config = dict(
    arch='conformer',
    model='sound classifier',
    dataset='single English nouns, adjectives and verbs, spoken by a formant synthesiser in many voices',
    train_examples=78125,
    noise_aug=0.002,
    n_mels=40,
    hop_length=160,
    input='log_mel',
    spec_augment=True,
    win_length=400,
    targets=['word', 'voice'],
    num_classes=[114, 4],
    norm='layernorm',
    hidden_act='gelu',
    mlp_ratio=4,
    head_dim=32,
    fused_qkv=False,
    qk_norm=False,
    inner_norm=False,
    subsampling=2,
    layers=12,
    width=128,
    positions='learned',
    kernel_size=15,
    loss='cross_entropy',
    init='lecun_normal',
    residual_init='none',
    optimizer='adamw',
    learning_rate=0.0013,
    beta1=0.9,
    beta2=0.99,
    eps=1e-10,
    max_steps=8800,
    batch_size=128,
    epochs=14.4,
    lr_schedule='wsd',
    decay_fraction=0.4,
    final_lr_fraction=0.1,
    warmup_steps=170,
    weight_decay=0.2,
)
Rows from block 9 of a small sound classifier, named by matrix and row number. Rows with one number belong to one neuron. Each number is 128 + 32 x the weight over its row's rms, rounded and kept within 0 to 255. All counts start at 0. After the name is the row's rms in percent of the matrix's.
After each neuron's rows are labels from the 100 clips, of 14976, where the neuron reaches its highest value: "lies over" is the class under the peak. Only what is clearly more common there than usual is listed. The data: single English nouns, adjectives and verbs, spoken by a formant synthesiser in many voices.
# fc1: first MLP up (model.blocks.9.ff1.fc1.weight, 512x128), inputs 0-63
# fc2: first MLP down (model.blocks.9.ff1.fc2.weight, 128x512, transposed), outputs 0-63

fc1.317 012 [ 94 143 133 125 147 123 159 110 182 120 157  70 227 135  94 133 113  88 170  66 118 137 126 112 147 138 132 127 152  95 139 115 154 124 129 138  54  95 110  95 131 103 147 132 141 141 131 133 119 110  91  58  82 107 110  87 162 142 149 175 108 111 136  99]
fc2.317 084 [125 143  98 112 130  60 124 187 172 112 157 142  29 171 137 142 118 112 152 124 117 135  98 131 143 123  82 101  65 181 139 123 108 142 137 110 127 138  86 128 183 129 125 141 135 108 119 161 127 192 161 180 154 117  94 165 123 146 139  98 131 179 227 187]
lies over: /ɔɪ/

fc1.438 010 [148 128 121 121 129 117 115 129 107 180 123 144  51  81  94  64 103 121 172 144 159 117 123 111 124 130 110 161 115 151 122 112 144 180 135 120 116 140 154 153 149 150 130 129  65 147 123 200 120  73 128 103 116 147 189 135 127 127 111  73 157 132 169 191]
fc2.438 073 [154  46 156 139 120 197 133 162  58  34 151 107 237 133 132 104 151 180 125  73 112 125 133 156 131 144 129 147 125 145 101 149 120 140 133 134 174 137 104 132 135 121 185 120 108 128 118 111 203 133  79 198 130  84  76 108 102 106 150 142  95 130 126 112]
lies over: /f/

fc1.167 012 [126  66 146 138 119 149 110 101 108 137  95 107 154 117 118 130  95 156 161  95 101 128 129 150 120 136 132  94  83 117 148 172 172 193 121 129 208 125 157 142 166  96 120  98 116 204 140 156  51 145 104 106 102 176 155 148  78  95 141 208 160 137  96 124]
fc2.167 086 [104 145 142 124 145 161 178 160  91 154 151 131 201 123 109 125 117 149 104  73 147 120 144  99 142 111 153 137 147 128  80 136 119 107 120 139 110 135 146 143  86 123 157 130 139  66 141  64 182 132 164 157 131  78 115 119 122 158  91 131 116 153 166  98]
lies over: /f/

fc1.375 015 [161 121 139 114  94 119 136 108 184 104 160 130 105 144  95 171 177  84 120  51 159  95  87 161 174 142 130 106 160 125 129 146 126 119 181 136 159 113 128 152 119 106 171 140 133 131 153 114 182 173  93 121  84 167 113 107 145  62 154  92 150 135 171 115]
fc2.375 081 [119 113 104 122 216 129 136 169 110 144 108 130  85 136 209 106 152 115 119 139 119 123 160 122 108 127 163 149 124 113  50  85  83 163 119 146 105 132 133 130 150 109  96 144 106  71 123 143  93 128 153  72 154 135 103 126 154 103 128 147 146 189 116  66]
lies over: /ɔɪ/

fc1.158 013 [157 130 151 137  61 143  73 119 120 203 128 111 179 147 152  87 128  90 136 230  85 122 105 144  75 115 154 123 125  79  68 110  81 141 128 149 133 132 168 140 106 189  98 115 155  84 115 122 115 120 120 162  99 114 101 140 103 123 175 197 124 138 138 164]
fc2.158 095 [ 30 117 135 118 233 160 160 142 196  95 108 127 116  82  91 153 103 137 118  16 180 137 126 118 149 133 103 139  89 123 169 125 124 155 120 115 160 119 152 124 174 106 178 141 133 140 131  77 135  90 113 126 132 112 164 104 113 132  74 109 122 117 118 106]
lies over: /t/

fc1.424 012 [110 167 133 125 203 159 137 137 179 127 191 119 135 123  91 169  38  83 123 157 153 153 130  81 114 118 123  64 136 110 153 164 161 100 125 171 107 118  71 103 113 119 103 108 121 148 125 109 132 132 106  80 128  96  88 100  41 114 137 109 126  94 135 125]
fc2.424 093 [ 70  79 120 111  85  63 113 156 166  73 152 120  79 138 150 147 187 118 141 146 102 127 107 130 139 135 125 156 102 142 122 101 122 136 106 110 173 117  95 134 127 142 109 139 144 126 109 160 120 163 197 131 105 151 132 130 165 128 126  85 142 160 162 179]
lies over: /ɪ/

fc1.496 013 [107 106 128 125 147 200 133 166  97 145  68 179  66  98 146 125 151 153  93  94 113 131 114 185  89 142 144  70 119 154 158  92  78 127 134 106 157 147 173 155 168 158  93 123  90 120 142 163 165 111 105 164 155 146 137 159 113 126 144 173 191 157 172 136]
fc2.496 102 [ 74 148  99 136 136 127 138  83 165 178 101 113 210 144 128  59 109 139 117 149 143 121 140 121 139 117 129 171 149  67  99 150 119 127 129 148 127 124 121 127  92 120 135 122 125 104 131  93 109 147 188 137 110  96 146  79 151 123 127 124  71 118  52 106]
lies over: /ɪ/

fc1.297 013 [108  69 131 127  49 142  82 146  87 102 143 112  99 130 161 119 232 109  97  80  76 160 133 130  82 135 166 164 136 126 158 116  84 141 138 140 217 131 164 123 136 150 111 142 173  81 141 121 103 152 128  81 144 123 128 133 152 105 161 147 197 112 120 103]
fc2.297 084 [186 128 140 129 201  79 162 139 146 193 105 107 152 145  80 156  56 145 145 130 138 128 123 113 185 145  71  86 142 102 153 154 159 121 138 121  75 112 129 131 131 136 179 130 105 182 138  53 158 102 182 116 143 146 171 124 102 154 120 141  77 135 122  95]
lies over: /f/; /t/

fc1.163 012 [160 171 126 104  52 125 131 124 124 103 134 117 113 122 167 144 111 115 154  69  81 134 108 103 143 146 144 185 107 108  90 163 154 157 122 110 133 130 155  92  50 108 141 118 157 130 135 188  65 152 147 169 122 129 161 156 173 107 162  64 113 140  59 150]
fc2.163 103 [132  89 147 136 110 134 145 157 126 138  94 135  97  75  94 122 196 130 115 230 163 136 160 133  98 126 110  67 203 112 177 113 125 119 126 132 137 133 145 118 167 104 106 138 139 135 134  61 168  72  47  93  67 109 131  89  78 149 103 111 143 112 133 110]
lies over: /t/

fc1.166 009 [197  99 136 126  68 113 141 105  70  99 108 116 150 142 160 143 133  94 138  57 124 133 156 169 131 136 126 113 135 133 138  99 137 138 115 143 147 148 198 107 139  99  93 123  84  83 126 190 195 124 122  83 185 140 150 176 158 108 168  80 134 124 172 135]
fc2.166 085 [ 84 134 117 136 170 196 125  95 183 159  86 133 148 136  66  99 168 125 105 102 138 125 155 113  72 101 153 138 194  76 141 134 144 132 129 126 100 122 133 143 129 123 156 116 163 144 148  80 126 111 123 140  85 109 131  85  84 130  98 177 114 113   0  87]
lies over: /f/

fc1.262 013 [123  47 155 132  84 167  80 129  72 110  95 113 158 102 123 120 134 170 144  84 107 134 125 148 157 119 138  81 243 127 118 135  73 137 119 150 114 145 170 137 163 149 132 129 123 108 131 144 143 131 141  59 124 138  97 152 141 101 143 255 144 146 111 167]
fc2.262 094 [130 128 121 127 212 154 163 118 140 178  87 123 133 130  84 132 157 112 116 116 194 120 146 118  92 133 130 189  76  71 115 151 153 128 127 109 107 126 168 151 102 139 156 125 142 182 134  43 141  89 165 166 134 141 144 115  76 156 121 121 121 114  59  76]
lies over: /f/

fc1.394 012 [124  78  83 140 121 111 126 120 152 109 118 144  96  97 177 109 193 134  88 101 162 115 110 154 169 142 109 183 159 125 111  87 152 170 130 118 145 136 160 154 208 135 139 109 135 132 154 158 196 113 108 115 131 155 203 150 135 135 129  34  94  95 163 113]
fc2.394 089 [114 184 177 134 125 164 164 128 157 167 119 140 167 158  87  93 136 141 138 151  68 125 121  86 140 110 146 111 136 186  55 142 108 140 126 145 128 111  82 123  55 133 131 111 143 164 132 152 107 179 205 153 127 100 122 133 151 121 163 172 114 139 121 113]
lies over: /aʊ/

fc1.454 012 [173 137 127 124 204 112  91 139 134 108 115 150 104 128 143 145 172 140 140 204 135 110 135 102 146 109 152  72 169 118  79 120 101  82 126 123  97 147 128 137  86 133 110 141 146 126 112  32 162 126 138 149 128  89 159 136 143 137 141  72 147 140 178 142]
fc2.454 088 [ 57 100 113 132 128 133 170 106 145  85 112 117 107  79 141 161  96 137 148  98 138 147 133 121 138 150 109 148 142 136 168 130 106 114 136 125 182 101 186 117 136 148 149 145 134  92 122 160  74  84 110 164  98 147 150  90 100 119  66 121 137  80  89 125]
lies over: /t/

fc1.175 010 [154 136 115 116 156 139 133 157 128 101 101 145  86  86 138 169 144  90 123 127 133 140 129 140 110 134 139 123 140  87 121  92  53 109 119 122 153 117 130 114  97 151 159 134 176 110 117 144 174  99 117 149 153 135 113 157 123 172 146 217 150 157 171 140]
fc2.175 081 [124 140 124 133 149 134 134  89 205 167  86 141 152 150 102 108 190 132 144 129 140 131 141 139 119 142 140 133 177 116 131 141 130  97 136 137  58 121 159 139 134 135 118 130 145 130 145  45 118 122 122 109 115 146 186  91 119 119 141  29 122 107  69  74]
lies over: /ɪ/

fc1.261 010 [147 165 144  92 206 166 139 112 156 172 108 124 146 133 136 121 139 109 120 119 186 124 102 148  51 125 130 101 124 108 145  72  94 107 139 101 101 119 125 124 166 129 147 122 134 187 120  80 177  88  60 126  96  92  94 102 115 108 128 187 118 106 105 103]
fc2.261 079 [ 45 143  99 117 140  93 132 106 173  87 163 142  84 180 132  81 133 113 143  75  92 119 108 119 182 114 130 142 145 151  88 119 103 125 118 134 172  97  65 130  86 115 111 126 139  96 106 183 113 217 199 150 172 157 143 147 165 120 129  64  84 172 157 127]
lies over: /ɔɪ/

fc1.461 010 [145 131 163 131 109 176  88 165 106  73  46 131 112  99 145  85 154 155 168 130 121 100 104 105  98 126 133 118  43 144 134 151 108 161 111 107 127 138 143 126  43 133 104 120 132 193  93 177 110 146 132 123 188 123  76 145 137 130 177 105 135 152 125 134]
fc2.461 092 [101 100 124 132 143 105 119  99 143 131  96 124 150 121 136 124 123 130 124 129 184 129 146 158 143 142 140 155 213  97 125 139 138 110 134 120 202 130 159 125 210 111 149 139 143  24 126  70 174  83  60 128  95 109 153  90 112 134 103  59 131  91 104 116]
lies over: /t/

fc1.373 012 [ 51 103 124  98 120 142 105 114 134 166 166 119 192 126 130 114 144 108  91 122 111 134 143 135  71 131 152 133  92 124 147 151 172 157 141 143 209 124 141 120 158 152  67 122 116 125 133 184  45  74 128  96 123 130 122 129  56 109 188 121 154 126 138 109]
fc2.373 082 [199 124 118 105 195  99 141 180 113 144 130 110 112 134 121 148 105 137 131 158  97 132 104 111 171 118  93 111 148 114 161 111 117 122 123 117 148 120 116 141  91 137 180 138 137 162 130  36 164 160 169 128 123 165 119 106 151 111  29 117 128 152 157 204]
lies over: /ɔɪ/

fc1.35 013 [147 111 153 130 149 181  90 129 123  97 135 143 181  79 161 102  69 175 135 190 125 111 114  82  93 132 135 115 104 122 104 190  72 163 145 156 182 143  96 131  59 126 127 124 197 133 128 165  82 152 169 132 138 118 112 159 108  88 141  79 120 134 164 165]
fc2.35 100 [141  94 116 139 153  93 136 148  92 175 102 120 100 130 109 140 199 107 117 146 150 132 137 167  87 155 119 114 211 106 188 130 150  77 113 130 112 120 189 130 174 117  84 151 147 122 131  74 164  64  84 126  99 145 125 102 111 169 113 138 155  93  90 122]
lies over: /t/; /ə/

fc1.497 013 [171  94 147 134 125 136 126 104 148 113  81  77 147 107 123 115 100 101 102 167 136 134 146 129 101 127 146  48 171  89 154  84 151 147 115 136 112 130 150 120 216 151 158 157 115 112 101  92 132  99 118  78 108 116 144 127 119 144 113  62 146 118  92  56]
fc2.497 087 [141 150  97 125 147 157 147 136 119 139 188 140 122 161 105 148 165 130 148  12  68 125 105 137 149 113  85 157  85 131 104 130 111  94 108 135 137 117  92 148  90 131 125 109 103 174 128 110 107 142 159 190 168 136 105 153 121 124 139 173 112 133 127 181]
lies over: /ɔɪ/

fc1.244 010 [101 121  92 115 183  67 141 115 168 161 119 110 132  98  94  92 160 148  92 119 175 127 150 137 133 148 136 104 192 107 121 155 137 112 127 105 195 103 104 142 158 165  88 132 101 137  96  95 166 129 108 141 126 128 114 108 116 137 153 124 129 115 166 104]
fc2.244 089 [167 200 134 125  97 118 122 167 110 125 152 141 125 214 156 152  62 125 145 120  38 119 106 129 160 111  96  97  87 144 124 119 126 145 128 144 111 110  85 129  98 122 134 122 135 116 142 143  98 146 154 103 165 137  84 144 151 120 109 156 154 147 217 137]
lies over: /ɔɪ/